Weights of a small self-supervised image encoder.
Model: 2.89M parameters, widths [48, 96, 192].
Training: adamw at rate 0.002, 7200 steps, batches of 256.
Data: trained on pictures of board games with random positions, seen at a slant, 97500 training examples.
Rows from block 7 of a small self-supervised image encoder, named by matrix and row number. Rows with one number belong to one neuron. Each number is 50 + 10 x the weight over its row's rms, rounded and kept within 0 to 99. All counts start at 0.
After each neuron's rows are labels from the 100 images, of 14848, where the neuron reaches its highest value: "peak on" is the class under the peak. Only what is clearly more common there than usual is listed. The data: pictures of board games with random positions, seen at a slant.
# fc1: MLP up (model.blocks.7.mlp.fc1.weight, 384x192), inputs 0-63
# fc2: MLP down (model.blocks.7.mlp.fc2.weight, 192x384, transposed), outputs 0-63

fc1.280:70 55 70 66 42 38 45 56 59 48 48 52 25 54 53 36 62 60 39 41 46 46 43 55 46 53 36 47 63 38 52 46 54 60 55 49 39 72 58 49 53 44 60 47 62 51 50 49 56 50 55 51 52 14 58 74 35 46 69 48 37 56 61 45
fc2.280:44 57 26 50 52 41 39 54 56 52 41 53 44 66 52 50 35 46 64 38 38 47 45 38 31 54 65 67 54 53 56 34 46 56 58 50 58 60 59 44 59 60 36 43 64 37 60 57 49 50 52 64 49 51 34 44 49 63 54 40 63 44 67 52
peak on: board

fc1.106:37 56 68 49 58 38 52 49 43 52 51 44 59 52 50 49 54 53 54 74 66 49 56 49 59 52 61 45 68 44 64 40 51 63 74 65 69 28 37 73 38 55 52 35 41 62 32 51 52 41 58 56 55 56 49 36 29 58 36 58 44 66 57 39
fc2.106:66 43 58 41 42 43 46 76 50 40 31 45 54 39 53 37 54 55 49 35 52 61 33 64 57 58 65 54 56 60 34 38 52 49 37 46 46 53 51 35 49 51 57 49 42 54 56 50 53 59 46 52 52 45 58 51 47 44 51 33 70 59 47 71
peak on: board

fc1.151:42 21 49 42 44 61 47 59 33 35 45 59 62 56 58 65 48 56 42 63 49 44 41 57 55 45 47 48 42 43 56 47 53 65 43 49 49 53 34 32 54 47 40 35 49 47 44 51 49 65 44 36 56 48 37 41 64 39 56 47 82 48 39 59
fc2.151:37 62 50 64 33 51 40 38 55 57 55 54 44 56 68 47 51 48 56 46 46 71 40 44 49 45 59 58 57 58 58 53 48 48 38 59 39 61 61 47 65 51 37 38 50 62 34 46 26 69 37 31 49 43 38 72 35 25 39 52 65 47 71 52
peak on: table

fc1.322:46 56 39 52 58 47 61 44 36 49 48 51 61 57 44 44 56 42 51 38 51 36 58 59 48 65 61 47 39 55 66 52 52 70 53 52 35 40 50 61 49 53 59 57 51 57 40 44 53 21 62 48 53 55 61 52 43 52 50 33 58 49 43 42
fc2.322:48 39 45 48 51 55 33 53 53 50 60 35 33 40 52 52 61 55 49 65 53 67 34 62 37 54 51 48 41 67 53 54 35 60 51 50 55 46 57 43 57 52 41 54 44 61 53 69 37 40 59 56 52 55 50 63 64 38 45 62 40 52 45 62
peak on: board

fc1.360:55 55 56 50 48 51 59 56 53 54 57 45 44 45 53 42 35 57 58 37 47 56 50 46 59 39 43 49 36 50 42 56 55 70 54 61 24 57 53 35 68 42 45 28 60 44 34 61 36 50 40 41 35 49 36 82 41 58 66 50 60 51 48 51
fc2.360:29 49 46 61 57 66 52 57 40 23 39 45 46 43 45 47 59 38 68 57 50 51 66 58 57 62 35 46 46 49 51 43 44 49 48 57 52 54 47 46 44 57 54 57 47 46 52 40 56 40 57 47 46 44 48 44 46 46 54 46 48 46 49 35
peak on: board

fc1.155:58 61 44 47 41 51 67 43 48 75 49 36 59 58 50 50 30 49 55 44 52 50 52 36 35 48 48 50 57 69 36 47 53 46 40 61 45 47 66 58 31 53 57 55 39 53 60 43 56 37 61 69 63 46 47 45 39 62 48 50 41 42 62 59
fc2.155:35 40 41 51 33 57 53 50 51 57 67 42 61 51 61 56 52 39 50 50 40 63 56 52 46 49 39 34 62 43 61 43 59 46 46 54 58 56 31 65 64 43 32 40 58 49 40 51 28 72 52 38 51 35 36 68 32 41 56 58 65 38 56 57
peak on: table

fc1.339:40 68 49 40 48 48 48 40 55 47 33 22 56 67 72 58 51 35 59 54 57 45 51 53 76 41 67 40 67 46 57 69 46 45 64 54 41 41 56 69 51 56 52 50 55 68 45 41 49 44 58 63 44 61 46 47 48 58 47 55 57 31 41 33
fc2.339:69 45 49 42 41 48 51 72 36 56 69 36 33 39 61 30 47 70 21 42 55 50 48 61 47 51 60 54 31 64 52 64 58 53 40 38 51 55 58 53 49 42 42 50 53 60 47 53 39 43 52 46 49 42 53 66 58 41 52 49 48 42 50 51
peak on: board

fc1.383:40 62 42 65 56 26 63 48 61 38 51 45 60 52 65 55 38 46 52 54 52 57 47 37 31 50 28 62 56 58 62 55 45 41 60 52 62 49 58 44 49 47 56 40 65 54 38 52 31 39 63 43 59 51 58 43 58 57 54 61 45 49 47 44
fc2.383:51 61 43 46 43 43 51 70 60 36 51 40 44 47 45 52 52 61 48 45 49 63 66 45 29 50 45 42 50 51 50 81 61 48 46 24 45 56 55 61 46 62 42 61 40 33 63 61 65 43 37 41 60 60 39 51 63 50 59 45 50 45 58 62
peak on: table

fc1.148:51 45 40 39 47 62 16 40 37 47 52 54 56 43 56 43 50 61 52 51 48 62 53 42 47 28 54 61 38 57 72 42 47 46 58 55 61 49 40 54 51 56 24 64 50 53 70 57 48 67 50 41 64 58 59 51 45 40 59 45 47 55 47 48
fc2.148:56 45 45 47 48 35 58 55 45 58 57 34 52 66 61 61 54 46 45 54 66 68 56 38 38 57 41 40 68 31 53 56 71 33 43 55 59 49 31 57 68 45 45 49 50 57 45 56 36 45 64 48 48 48 40 51 53 47 41 59 57 35 57 58
peak on: table